A small contrastive image-text model, trained from scratch: 2.82M parameters.
Rows from block 3 of the image encoder of a small contrastive image-text model, named by matrix and row number. Rows with one number belong to one channel. Each number is 128 + 24 x the weight over its row's rms, rounded and kept within 0 to 255. All counts start at 0. Numbers have three digits each.
After each channel's rows are labels from the 100 images, of 14848, where the channel reaches its highest value: "responds to" is what is common among them; "lies over" is the class under the peak. Only what is clearly more common there than usual is listed. The data: seven-segment displays showing three digits. In brackets: how many of the 100, against the usual share in percent.
# convs1: grouped (9 groups) 3x3 conv (encoder.blocks.3.convs.1.weight, 144x16x3x3), inputs within the group 0-15, a 3x3 kernel for each
# convs2: expand pointwise conv (encoder.blocks.3.convs.2.weight, 144x144x1x1, transposed), outputs 0-143

convs1.82:099126121134111138119135149145176145123109117113116136057088121076125129083123139082148159096114122105109142111117140116120144116132143118104153064090151101135141083120128092152116103082109162134107152119095135119121082083140082104144099154138092111123091126138116136142164141085158117104144117137061105117099119099122118135097130146085123112125133128120120127114145137136145122068137149092124122082100128153142123146139138137127123
convs2.82:124103117110132136145168107139108097122113161156082119124134153126113088124175155105140113145167120113142148120127132060136186156110145139142117153135135162098101132116159176147161110145121116164095138108113121140118141123122083123103124062110115136124143134122085135153102162140160089170132104102124098126161145087108133118170143160125145141084137158155126126154126107104113164139113140125083151143080139130099105143128111109111155
responds to: the digit 4 (66 vs 27.4); white glow (47 vs 17.1); amber glow (39 vs 16.3); first digit: 4 (35 vs 9.9)
lies over: screen (100 vs 35.2)

convs1.47:119153144123144134127145137148111145131104142112118155121149141117114135074111140147122117137130109130125125095099090124155106143151127101119069135149091151150097149121130103094123099110141146133127141173122156171115151153140121122146070126144102103089119146099123126109115127142118119137058110143114135141117108152074091143084125150105128149075122157168179157155147134152144133173138145149080118091087087116106143103116136088143164
convs2.47:102133144100084115121127182133139101121141144113114130130114095138156150098170127107123162152136135162122109104093140121129108117137101133145183110184139159176136144120142124125087107082143128097148143147129081115151133110106135104117120115199140090111159098122140114146129103116132149133127171126111152143127123166107161177115142142104109137153110187156094154130108098129128162081113146111136134149096097073153110131131137119131132
responds to: white glow (68 vs 17.1)
lies over: screen (89 vs 35.2)

convs1.89:152126144133115135111129129097140126079131166076113153132136162136112150151138103126149137096148123081101107155117158105089146142106144095102128111078146157085083128100091166110101176150146129125108129145134126149136119136157131103123175121074133132171149103097153122082147113130172134130122160146149128136132125106095148155129148116057143135094101128138125133167117136145136113116134154130118089123127068128134140137149154097148163
convs2.89:138134110105152132075159156100085104123132103149134149133159151124079165123100102119146143108123129078122145134111174151108093156142147104124107173145096103089145127106134106088125077140159142146074132171131133118148120144134128128080147124142113119100156107085119120120163125115150125111127124090153148090123092133138139108110165179122137128128131115071152143138166139151122127156107128127132090127109113176146124169111120164141108
responds to: the digit 2 (55 vs 26.9); white glow (36 vs 17.1)
lies over: screen (100 vs 35.2)

convs1.65:103084140144094096137093096150121091152106100166139119145089114116124124124151143153136155148103159128102162106142168112128142152155156140153115140111117148147140129081120150110098152124091148127111109133134108157163143128127137153148073135136156141152142103149101099170151123134121129145117120111157130151128078137134081165122150170122131170054071129126135073145117110154114091127070135150107114130127126150104118110109122116137128
convs2.65:131128150152158161130107137122136131119152129105105138169103126127104129123146138073115163112122120151158135156136148154105129117102122121126134123092133149126149130134115137105086136144186099118142104132143134133124154082169129105157161150085129089138141115164128106168142162114121136156111180105086103160152127113138114130134088140086125169138145077104147156171140111161142165130108192150148116111151105151070159117104122106152147
responds to: the digit 2 (85 vs 26.9); third digit: 2 (39 vs 10.2); first digit: 2 (36 vs 9.6)
lies over: screen (77 vs 35.2)

convs1.116:144150160149128133112078090132108121161151135107096124142156142130128107140113097148120131153141160065083106141135141152160144113097086096104146150128154119117126117113103135165126115118103123083063136118128127151168144144131137137142070083116143118067136148134075096154114092086123121120141154153121103113147150137130149132122111077137145095117112099104115113153130110140143136143162145130163138074100101139156124124146101107111142
convs2.116:124139132152120132170163142183111105147131122149135088101071122138078120115143097131109152151134104125137110126132131092142132139093138188166121134113189178115111143129140104124168119138140160133133116102155135124105151122119111132156102093098129128131137167176113150153098106132150081147142103134074078176135142109132145102172105164137149163120091154127123100141100119134092152121129144121117158107107152104126097109137131128120104
responds to: dark on pale (100 vs 16.1)
lies over: screen (100 vs 35.2)

convs1.104:130134114115144119088151155147133143158133088127148147078094122060127133104134122166130101152145094134153157128075109149108100143144138116115131107105167139094131142138132136121126153125108092091125098094129143103093136106146150100148148138138087077131138093128189141101105148153088109087140125101129145127141153155133106113117103127146096106184145117132143126112137154078130160112125131078136166091097156128119126105137099116106098
convs2.104:124129119113108178130096114102112099114149190098094138119153131125153158126144130095180108128164084109128136070112139142147120176110143126127159125166116116139121118135150102126134146100086125112104128132075137121153100163137107109093144109171139154148138116089078119090136143148152155113144096080168159087140118129129144123127159112163142106090131143103143099134138112081134117109113154118134127175116125120141158165140134129103104
responds to: the digit 2 (79 vs 26.9); dark on pale (56 vs 16.1); second digit: 2 (33 vs 10); third digit: 2 (31 vs 10.2)
lies over: lit segment (43 vs 4.8)

convs1.110:105115111150162136156152107106115086152134144123139154145157141158118125082076078084068079148152172120133148102097090114144158096119139135163137120085092106087107120104113118105092139142138151170166123102142090125128115110117137140119145122118144153150086091133104134134162144107132116064121136142101129153094081110140129150138143142104111149116164166122111136151128148160124137137153129139111149094100111131147130157134113126142127
convs2.110:138130127117182085156151129150116129150102098138168121152083123130119097105118143152080129123095178164127129191133135104128123118116114155142133117136132147143119144106108124127150159170168160136121129111160095114094166119106123145153161111113134124135130165161147148166108164081124107103139125138116085165116138137136131119140110108074120169158097137150103134118119178154116145131163101132113152090107139122073103110137136096163124
responds to: decimal point (100 vs 50.1)
lies over: screen (78 vs 35.2)

convs1.1:145171159118118151045089107141140136149138159116139163127096094128143154159139125135116106140110115132134113150135132110113072131114059131118144116116092118152076124104090138130137151134143133122137153132153169144182132108085140122112166129089121122149101123104097134087124132137101107128123120115106126110086091122114109110108164176116134141081083099131175156116149139122133121129126128128091089132127088151131112117119116107113097
convs2.1:109158138108141127155172097144120193125112069169115138116140113153095094128071098131131109144133102084089098159093094121119127119127171140117120165107156111090115145154152106141144126152161144159105123131129129116123105125130108117124113117108101137145103104110121173102099108132118112152162113138123102104129153115109157102120127154122113139107118150138123078128089187110094106124157114086081155138116124143136113133171112164115100
responds to: the digit 1 (58 vs 27.5); dark on pale (45 vs 16.1); third digit: 1 (27 vs 10.3)
lies over: screen (69 vs 35.2)

convs1.139:151109119165113169163103144144125104149143111152112102097097172129099144134133162153105144147109173151104138139088110179120160169092119117120131107107132102117150162154145131121088117134120132148120162164104137152104130114150164114158139098143125104097105114120132085111086113131131145107177164100134096148148127154171123124108097159107076157118118156107157145145142104116146107067103114112133086147121107156138123151121148155109114
convs2.139:097140140109119129124156135113100106153134148136098112098151143155113116141154143137158132138148102108114101088113110092133134144120149178132132183120122141139141115128132135101138099106148110158099101147112119148134112102125116105128118075112136146133173112117139169144081092158200084172133089117121118113110085129106149114134136201173172126089139143100146118125102147099132131148096111111095109164099127128119112129148076125131105
responds to: amber glow (41 vs 16.3)
lies over: screen (100 vs 35.2)

convs1.23:108123123069135128081128143135148151109126136132112100042101120112102135126097138123149131112124111146124132137158165112096096137146133105084126167116133146118132117106137112095131082120141129106126136165177098118120170108162183096108152127124121120115089147123097107099113165140090105119116110122122115149098093128113129133144129150114149159123091103142159136118098092163136131142108132143151145088140144141088101138160186086090126
convs2.23:115104123129171088151119101105132150150098132160139125120144134118199091136130144171141099112125115134123137179121121112166136122122136105162117146126144132130120106155120118150129127139094113136116116152118117104139125110167131081113109139099110108139079069115107138140161139151130154166088153149145161096110122148117107095101138167105158117143138094145116135099148137128192130130100071136124124201116112140108151107070112125136137
responds to: the digit 2 (100 vs 26.9); decimal point (100 vs 50.1); second digit: 2 (57 vs 10); first digit: 2 (52 vs 9.6)
lies over: screen (94 vs 35.2)

convs1.3:103099091143148139114152142115094121131105170132122133087106127112093131159151153136139081133144137088161162092065090131140107133142138131094066132138091105129135115141131121124140158140130140125136121092125125088100138147134133157156095131134108060088078130107107141138115144164115135149130118110130160135135145119123127124082086090118133088139160132091136117081156121104123109132116066135139106114156157125105102145145161128144155
convs2.3:134131147083104113163156136121137108082079129120110146110151069118138141118133085158180143087117090080127139101141134152129076148136157126139146127143143119183111132133177081115140125135124142100124155112109118118159095149138109130098121133155154159124124109091119144110116153132097147125153091144125151116108161095144123115144162115161095116114104137132140105106130151139131126108153099096127138128172109169159134149159110149065098
responds to: decimal point (82 vs 50.1); red glow (38 vs 17)
lies over: screen (100 vs 35.2)

convs1.13:177166096141114076106088110144155133173124123141097111076117145078124156104130140173140081138074083139099120104107129124141134126131151149111118122109098141117137083154164134164161107101092044130141115159115104097069138151130135119139117129109140098132108138128149137141130104108118141124123145137141120075129133117103138142138141103101142111141123153147127115144133149107110117132111091121091082139107135173146122157116135126114129
convs2.13:126135154142124100111109183164141135178154115110127101154141145121114122127128105120087150127121171157112129135131129128105089121143103131134124096158080118112143128143127093056145131114177196088175144114134126077109117138156138126144120170148132113154142117108173100156099113108166123138136157152100153127160083130115134122109140117113156156141121144096107134136115149170086143086143158133145124133161117125134149117131178130151110
responds to: the digit 5 (67 vs 27.2); white glow (40 vs 17.1); third digit: 5 (34 vs 9.9); second digit: 5 (27 vs 10.3)
lies over: lit segment (63 vs 4.8)

convs1.31:106129113084144110096133103067120102050133105106139131125117129148119113118101115152120126157114118141115108122146165095151140116136120130132138137126151126117124119109064103129072130123116152153147105123089127162146141098129155120163157119152099123077076128098099169143134126109127117113144125114122156126095128079135124107115096102135132142126158175156118135171106131157104107149160178108101148124112110156165137118148079135171124
convs2.31:135148106135122171137142129139140156096117109112094125080104103135181134142100130141174135131144122120115132129135127155132119113114148131125112107103176119134117115098140103207135141145078121110137147102088147152143102143067150125149112131130121146129084149154101142084104135140084145145127089129110121131155159105122134096177096089139102123120137162193105089119107125100149117125135127120116162148102148070139091118134134150111110
responds to: the digit 1 (76 vs 27.5); third digit: 1 (40 vs 10.3); red glow (36 vs 17); second digit: 1 (31 vs 10)
lies over: screen (97 vs 35.2)

convs1.105:114127078132123044146110102061134130083164103149147087129150139120137109109075122090113109123144068160126080093111126086136088142113104142079091146090146125138140163112096136113130103142118100156148123146113141116138154130096138115106129129159121145122138139116111133145142137134142127135118073127136094112124100156131156110104149151098149117141142130140138105126107126147164097140120101122131086139130101089144096105156100137131120
convs2.105:116111111123154148126147102093125112140141156147088114108144148142104128102144154118159084131148105132134109141120117150153138108035126127135102129112130131112068138165120170140133166134144136140131153108101112139116198167171131134110106112107115137167097145124105119136136169151129122159160143117107154120140126100106129140122116147119141133121157078135159135166101090086117162157089130126096085136101166140154161141126112164115152
responds to: first digit: 7 (28 vs 10); first digit: 1 (27 vs 10.4); second digit: 1 (26 vs 10)
lies over: screen (86 vs 35.2)

convs1.140:157119096135138057121145102133096144141127126127122106143133097141128143154129127175098124147110089136143089136141108123138108107160133115130140137139111121111113133106136158127141145101095138129128148153125153134108126122074124113100115128104106141131113147099113146123161106118136130138125132108175097095143080069137128050173138054146118082128125120139126114142146125159138105068136135082150143088139150167094158139084125139126126
convs2.140:133104087145119095126160164119090124157140092144182108143119153095139196085138105125111160126099136144167151125145190151157096133112101101151103110116148164127108166096128130127121111143125145101125173092145144144128114139117149161101148141124162111105127162160116094165160149127109123112096167119145113153138128129140106126130112147142141157161168128125096136131164106129132135168102124145166113136113148122161109129063112146126123
responds to: decimal point (76 vs 50.1); dark on pale (72 vs 16.1); first digit: 8 (28 vs 10.2)
lies over: screen (71 vs 35.2); lit segment (28 vs 4.8)

convs1.93:125154156089116123102121103147131139113113097106118133092121170084090141106121097155123124148109105137113082118157102113162085127137075084159139071138127112127131084118135087097131071127152135137164125130160111137140082134149066130131145121074099098080114150096131135102129114127121123143138128167120133130108111115126110115137126095132127066132121104119085142122087128125108120118117109130125106139128077147109138138092139129118166
convs2.93:139114127151154192135113132145138156110164119085097141117121105123164117118142152095132145122137118128147131149141135190126092149105129138094114078123140113133113129108107151131119143126144152078168109101100149118123101121134148152131152157121190109101093144131099122094094159122067208140154135150127143120149156108131117103145111095115114146115135142168143124139137120089116132076138152148153134124151137108093137125158181114127150
responds to: amber glow (36 vs 16.3)
lies over: screen (82 vs 35.2)

convs1.49:118087067145128099141109119092122116153162135173158146135136120142143140120117126145129132162127110149116114066088072085165131121148130133137146135122093145105118116121107117122157104120149132093086101109120143127127161133163132129132101120101103084091074129102106127128124112135111135142103146116158131124115129113121124122134127133097108154073101118154126137157126141104061076159129126149124145090088095150146151119109149071099100
convs2.49:123126143138138130169168110147115155086115106136156159140110091130082084106139115129089116121093122120127131160121118116138155130087122164124120131136167152119089136151131136159128177141163155162139135112168093098124184157143079170139139143118144122142137152142164121168111153116111109129182152158114096161132194123129145125125121149093090156141115143171118121142134136144092174119155149127102129092143153126108124119165124113120145
responds to: white glow (52 vs 17.1); third digit: 1 (30 vs 10.3); third digit: 7 (25 vs 9.7)
lies over: screen (91 vs 35.2)

convs1.54:082097096112135124130140122152131146115118135143125133142141149169128102151122105087116122121156104118140141090118141077100149122135141091092082134127125139158123153168190098086171095084166152119116094108137123110125133135108107108118135167173121141098078128142121154142122159164080083123116115137111116112137108114147139122133155153134101153129100149143150130136136115068079105147162155144116090113080094147137117129114105121131114
convs2.54:127147141128116107143145121146125131135096101165163127126130117118085099123149090138096116132084093111113132121121146099117130136103135152145120163145135140108096143134138107127209142117147171152133141123157127097139154158101101146125139102125126137104144145120150156130087121140147071155176103163179090128133151120132144104162139170117134125141112146123117081124134142153061128135157131121087145111169178160141084139158154163125121
responds to: decimal point (93 vs 50.1); dark on pale (51 vs 16.1)
lies over: screen (95 vs 35.2)

convs1.14:125153154122152131083100111111154147095102098126139142161134136152144125133132125117104104148133131155095092131136161126143153098068082115122145134117134128072078150131167138107131133142136137129108108103092149164159098117161128080151155136127112134161140145156100072094106100086133120125113119159116098109137110143119119153125133157122141166082105117116159167126103163126104114120111130135132134130082080121144125091112090133096073
convs2.14:122138130091136123183111108101092129107103132133122157131166106131100120139104070150133121082141094098108135127123126151159134142114170150123149144167134104116136106119150082101152140124151148145090099169116128104130118140157097106109094139155104173138140084094118138128116136130111129082154119098138142098094127156132143085104160127114107130100114118094145095105130149131120123107169079116117106139138115174144160162159119172114077
responds to: decimal point (100 vs 50.1); blue glow (36 vs 16.8)
lies over: screen (98 vs 35.2)

convs1.120:091090101117136142129157172133104083152129115083127149109114108124101170137120170146134121108117124101099136120134121122116155086142180119120122118143124109092104128134165136132166109112152114096080133105060112159117144141106086105113117117139146148175118097104098128136103112090118128084142171130129119110146131139107129162133136171129128172101103154144127122140121152154147158155144130087101147099094168135126070095110126123116153
convs2.120:111125102104153133138080146125113132106097116110125146105148103130115154117092117134121147047091101111141118130118161149099127149155142142134138128146142100117168129107147109092119086137139113135123117127155123130110107124166096141110114171145111141094139123089108112105146122131106151113119097119151160102129140109119132113101159104140106080127122116091128109124139105166101079109138126120151158085214098197130160148138133118102095
responds to: the digit 5 (68 vs 27.2); the digit 6 (58 vs 27); first digit: 5 (31 vs 9.9); first digit: 6 (27 vs 10.4)
lies over: screen (100 vs 35.2)

convs1.94:109128118131097127124118133183166135141098104126142152048109132067158143089118129131144168148127141147129148121115126106102125089128160139137132086115129078139153064141157055167136078127125133120094169104091153122121082100123095152152137142139113123122081127156113140149100114113146113112145099111084109143104143120107117128150129147114114110100142147108108125121145163146135121113155165126148141130131139129117113146115150154125106
convs2.94:135138128094088126126126111129145112137097144137137140148146168110120084136149137105151092142129146141132149120137142065106174115120134157126137170119135147089152112119163148128187096138154112166125118163105102160145142114107113082104137092099092147108142117100154138140080105151192063184124080108146106127140109116117119154122162189134150138099130145121142124141143125126113155140102134134106126137118145140096113154130090121121128
responds to: the digit 4 (100 vs 27.4); third digit: 4 (43 vs 10); first digit: 4 (38 vs 9.9); second digit: 4 (38 vs 10.6)
lies over: screen (100 vs 35.2)

convs1.78:097151112099163133135143131082129115089134128124114100152103125157114113111157106131090137146104186145104135125107157123123164151115122098139146103119133157102136121140106128153062113170072135122145155088144125129131129103121150089155128143155121118141140074165115091152139100113053149113126131138117135149169109178133109143152135128113130139126129160109162124145140136142133166142122114133140087088153065143123130148101113115127086
convs2.78:107099133140150071130108130149124147111085096154166146106118126128113117084106134183128147108099143104146119145124146147164116164170142129191120111142145126166144147121125137121110112145113136117101106113160155111126122122122098142127084174104140131076121115142123105129185127127111162131103175121154140121076148135127124140097113123090119125147126092111117121075143151173126122120157065151150167112121085163123128103129151142144124
responds to: decimal point (100 vs 50.1)
lies over: screen (70 vs 35.2); lit segment (30 vs 4.8)

convs1.121:139107154139105147145087089155123124124134132135083131143108141146122114138124060123135120104146131101107109142126122148132113134097039041136115081145127109126118123152140126169119126133111147111113128129149083146154138125118107125146099106112132128066115112099063094129161076099152128132131142148162128111162124123157112108134137120135158107128135121107078091166134129150121091119136120101142121104112084138118122114114118129105134
convs2.121:116114162173139122128171133143121164146146122154121131156072128147111145120134162110104162170131129117128108126139139113140139139109128149151096135140118176102132147127084170140137132157151128135099121101129128145119173115094148164160116104133155108120134150179110139172115134086132110153122127142107069169157147121140115116150065126122136191148134152161109146156120133139108166163118132135113120130095134084117074105126140130165168
responds to: dark on pale (97 vs 16.1)
lies over: screen (100 vs 35.2)

convs1.85:144141079130144097102140150150152155152116122127114125120116086134137126103110127125123121137149143127110108167161114110130081125156137132138103110123113120169153108123129143144126140098100126102106156121084139123125146102069121116121105174155147113099144123122119131121133111082154132048142119095133150125110150121117094097124151157100118137142121105138056048143146114143157109137140139134134155115097117134074065151155111153138108
convs2.85:124113126152142098136165125178098094178115132182104062123126146117094100123127096146106122136147108077139140136125147092164131152133161150159117140126147122117085152138147111128155128136122152151131157093151129123083138163109099134145084080115119163114128144138102154087124110151158100146148115143109121110137126098126140117161123153123177087106107130126102088132115116124083089137099129135087161124099163122128098101134137150112103
responds to: the digit 4 (60 vs 27.4); second digit: 4 (29 vs 10.6); third digit: 4 (28 vs 10)
lies over: screen (100 vs 35.2)

convs1.88:151099127102141140151127083098093153117133132112148132172131118132153114118113127140161106114127100119150160092099140131137134123096064093054130134140137146115090149100113137124140119135169136111131116128129165150120129117116141147103110092111150161125157116068069088113152152145112112136155148117162149106101112142122125125074102116105127150116132133172170101137107087100096124123109093125130109127155170170170121122101120104130143
convs2.88:125101145116096139104135193104142095168165128133118090149143136105118144132157123091145131124145126140128140085136174132093095126134139105117135142155093125091122149141155110077136119094155159120162155119108128105140099166134115115097102126162098099117166111112132126147118111124157122172110138113147164115155100158121122125108153186136174126109114163083125128149129111142087125106082143153138094167155130156162120157106141165151109
responds to: the digit 3 (66 vs 27); white glow (48 vs 17.1); third digit: 3 (29 vs 9.9); second digit: 3 (27 vs 9.8)
lies over: screen (95 vs 35.2)

convs1.97:110124094133089086143121160056143116140147050152121120132133116108107105096099107120132073146132038157115116061090101114100070154106132128103108110124153097157131134119111106112135101136091127133120129131112100083120126112128133101131140154172125129122105130117100121116124132132136106155122083119132112120103133138136136076107127139110140117142112142148133092126134120139139115148134096126137093112131122090137126148141128153112174
convs2.97:117091137116139158152143116128102137132173160112100123143138117134103136126151167092143116149145093109130114132130119117162169158098157150108096126156108108105088169164127136140118169125139136143102139101108113118108176157188084163104126128174156122185120127126116097118137184103108129119131143133101109102159162098121132109118150094127144105098101094137142147172113086129079151126128179140131138100120118109118167152139137119112126
responds to: red glow (58 vs 17)
lies over: screen (100 vs 35.2)

convs1.86:176129152156111149118113162129118081125134123125160143116141171132104133135108133114156146131110134121109153133154157094152152083130117119116163083116150094140134073158148122120113144130112135109116157133103130137151121105167100098138128111118092073128131123124152112111158082094158120114122119160133160134150131119128086129102172130084183122101128099091096166134102128133098159105137148146121115144115079128105130154092116130112203
convs2.86:137119112111147177144126104108126113098131146139087151122149132122097141150118126075122104087158116128158120129135148138121158152101137131095146147170137131091120114104131120139158139152130117141105120131116102135076117120157098108154147083144066170134136102105069104117120186087088107092155081075111095122159162134111125104154145147125112105097122154117118122174123122097118139150155149136109135129097121157112170142160130115134129
responds to: the digit 2 (100 vs 26.9); first digit: 2 (44 vs 9.6); third digit: 2 (39 vs 10.2); red glow (36 vs 17)
lies over: screen (100 vs 35.2)

convs1.127:133111174113123152115131147109099140099121158121134119171088121154118125121103137112127162131130161136127121113094141111119137123105129113128160138110143120139168134103156137124171146140175092098125083148120136125117155152164119130166146127114104111096110146161112136107127126144063162139090123120176073120088111142070112140131110155137118159164149148189126069170085085107103136119132141138146163144103114136126101150123127141107110
convs2.127:120139174117137141149140168120110127159156131114164143158116132142128107147154153094125170121090140123120119132126133105105123135154161182100133139097147136118153154104129135090130105162178142116135113116108116135171131080139134152098186133087166135136109124123155153176057103096166116115106111142145113136126096135133118105105152121150147179101099159137145132119151171155104154096139156142163136108135102100095137160130120097147117
responds to: the digit 5 (88 vs 27.2); dark on pale (57 vs 16.1); first digit: 5 (35 vs 9.9); third digit: 5 (32 vs 9.9)
lies over: screen (91 vs 35.2)

convs1.100:120142140148122082126113077082114151144137097162120089155117146081121150087129134118129134151132075165121094129121116126118077143108100174162131110112160106118139126132134129137183099115126119100134074122125070119134097123106109131120103123119134093125080106125093115146130151153114135160111117127148103135137149166117139163122092127107111105132104117132136132135138096140162155172142126133110118141140160161151149132071102112077082
convs2.100:136132123084109146130120145107139089134167181109135121172119157127127106128162132092130141149128149176159134109138149124141121111108114120131138109102124151155139117145147131080088127094151122100129116156127126108148126084176135088100142131132148116172149094123144113164120102139189129171099146093126143157150080113123128163092145150128151148134142104109156159152134088128164160102105168157159111128152107133106162147076111096131128
responds to: the digit 2 (73 vs 26.9); dark on pale (54 vs 16.1); third digit: 2 (43 vs 10.2)
lies over: screen (70 vs 35.2); lit segment (30 vs 4.8)

convs1.5:154162158123127179091121127112103140134117152122127149142131117114127137154157139118113112105112148087174163140101104139104086149130120114070094106070085082108102125124131149144140171138143128113101137102114145125147097106115130135125134125140108108118080081083090113106120132150128140129137118111108136111105143126077097083152154149125073132104099103104142147123121131133101104116091091100085104094145128137108134120127139136178164
convs2.5:142146114130167155152138109122147163125134086126088142115158099125105089139085106133152118121146079061120123124130110155118096141149170097093084112099144100093103149149135107110133145155143166126127129113111175097109067141140122137126128156098124143116107110117114146104108125125111151117142120152137154096145145081135122088110148093154148108086116117117146084117123162124104072112158131120120150136183133168125129138147145138096119
responds to: the digit 3 (60 vs 27); dark on pale (42 vs 16.1); second digit: 3 (30 vs 9.8); third digit: 3 (29 vs 9.9)
lies over: screen (100 vs 35.2)

convs1.98:127113127120150102131126090143139144104089112118130141119123137147154146123106125124139120092118095146152133132134099128112090115129148094138133130154129114110094140172138117146119093080098123099127151124163113122141141163139105137117085087089118128108147137143079108131125143174135143128149069044128132100125124114088127126128146120135127145110115152082105106096107140149157166063082064136144144143167162106108130155142113136103098
convs2.98:116121143141137108143155168163124100128121144128143106095078089127094115107168102143122166116108116118146120121112157130165091129105149213192127092139171199160113143064148110132130115132116170089118129110149148102134131098123094141137092097131151134121170148157134139159129138140144122136123115132100116172132136102110137110160119142138139162124103148129125106119123094146122167107130123130134164113127140133108103127146156119107094
responds to: dark on pale (61 vs 16.1)
lies over: screen (100 vs 35.2)

convs1.2:126124128160135118142139139107107104137121142109102128044080128070098138132145158118129121116141148112168186092076122130094101150166133125104094145128089126155127090115116113134149165150123153128113113122143124100094129123099137167135117100159111094096100117114111163135133160141122127126122109093137139145142110111134122121102092108124128069131160119136151126113105097097094097127113107140144116135176158107082112154125159128143178
convs2.2:121150129103093118149120122107119117092104136073109163114147102140129162109139096159169157065111103112128127097119113140130114138114128153143158121146148112187160093087153104114145101129133102108128117143109108199166085110145134127117119145152160181126143128097116135121111138145123115121123099130129143100086140142122146127122136112169086141131141135132109088094142128139178133127142092119152136125162120152140163156132075120071111
responds to: red glow (49 vs 17)
lies over: screen (99 vs 35.2)

convs1.48:139117093154126098121105098125140169132115152114132111088120130087124147097127124125122132098086153088087146146131122175123094182142096149144159136141138097109132121123141128133160139129129133131092142126098142158117141120147125129120136123153133096076152117081176125084140142108155133111165141144133148134128152110133132137100069120094109157126100130101127143081134154102138162088129137085134162107131155083102118050125122084129134
convs2.48:116134162122114111141101128120170110160150169121132104153142151117159094134166147102127133163146164173146134104120114134133138097144111089120141109116118116123147138162120122082110115083103131113194123145122149104151130097173158066104156164130144084143107083131149091125121126162146174147106156153142154135141108106108123135102134117126162120145148093110146147143132091123131151094120158141173108143180118120121155132093153097143111
responds to: the digit 5 (68 vs 27.2); first digit: 5 (28 vs 9.9); third digit: 5 (26 vs 9.9)
lies over: screen (61 vs 35.2); lit segment (39 vs 4.8)

convs1.9:137145114122138100133105123170154120150061090163094141076145144102134135143122097084121100118139123130144123143117133127146095130134080137096121127142121123128081110153147089118104109131103088113127106102119124118120084145118067146130066162170164111125168143149157129067137131141157111149111116141111127139161143157121133165152130102120155110091126086150140096139143110118116111105092097124148102138140096152124116137114112147144169
convs2.9:117127107152148113106104201158131139135113099139140154127115134122125161127131147120120179101103147144119124142116135153106128128157106133149143081160135109140140159105114147105111076125140127072130161119134090133121152112120168199100141158160154093080127167119153100120131129097113158105085154130140144118115121186114142155130154116107126129165122138132111164110136092175122141121135136133169185091142132127140102141121165113136124
responds to: blue glow (40 vs 16.8)
lies over: screen (100 vs 35.2)

convs1.12:139122103113102147127133156132123079135103094113128138109150154102140134094104148116138157073130143096125139079136149099143132105125143070110124083128132117139133110125118121133112100101136092127106123119075111108079109110129076144117089106135077118128098149139113140142153108066186128080184157096163120110162141143166150131121122119118098136145136149117094103106119128115126124093137157089133143117141142130140140089125131089120159
convs2.12:111109126099077117138121110133120109157126153138150114112128182118140113095143154099155119123117148160155114111122149057118178126120113130128133159133144148099171136123167167119175105139120094158139125153107104185161146111119105105088152097117144136114116128114129102121106157156168096167106095097161114130131125118118127133136165195124159136098141153119127125155146105134117141155074148148143120139126143115118135151112078099139160
responds to: dark on pale (79 vs 16.1); the digit 4 (59 vs 27.4)
lies over: screen (100 vs 35.2)

convs1.43:124110113122119107097104104122152121128138093137109097122123115139130115163127113060058078105077125113126122121139159110136166097110131126136134108136136096135152054052037104087096109131109132118158119114160115105121117089082130121096139111116108117129110127130113121128118135093137140097152119099110135104131141111148125106121145119137133122160129106125115131134126136111123128115144117125137102121139141087077077128091119127124105
convs2.43:062184166124128132113119134113184123130130144150126116110118145182144118138145131131119136113128128140112066114062097108146122059123113135127170132086155147137113164131121120116119137122120143144150174124128103122142123090163151114146167107084143129163109117151154161161121103140145112146161140157131119142110129127060182155148110140141140150139127086131129120129099123106125138115099133077123102147148141154131135101138103110115132
responds to: blue glow (42 vs 16.8)
lies over: screen (73 vs 35.2); lit segment (26 vs 4.8)

convs1.20:174119122134115106104139109091115112090141109129152124158128115161109108172131112135128086156123094160100087116126107137157105143132105154148090159120088121096112098136149114138126147150095110102116122112122112145141114161129123146137104118102140120126093118136116141167092129095129147082171135070073099110105129122159153119156148112102132114078103135125139093150132099169118066141117132124102147080151134102091102103115108129170132
convs2.20:118107114190131140104132102176128133170139106150130103136144178130138153086145133112134124113130147121178118125125164120104126146142130082107116136108090105103091168139117128128158146151101132141142162084101146149115146148133168156117166158108144129143089157123112101092125163160130108130117100158143137101160128109112126138146149127173174086093155119126125137178134112096086112170086154118139098135118185126150138126114110133133131
responds to: the digit 7 (60 vs 26.9); the digit 4 (57 vs 27.4); amber glow (43 vs 16.3); second digit: 7 (27 vs 9.7)
lies over: screen (98 vs 35.2)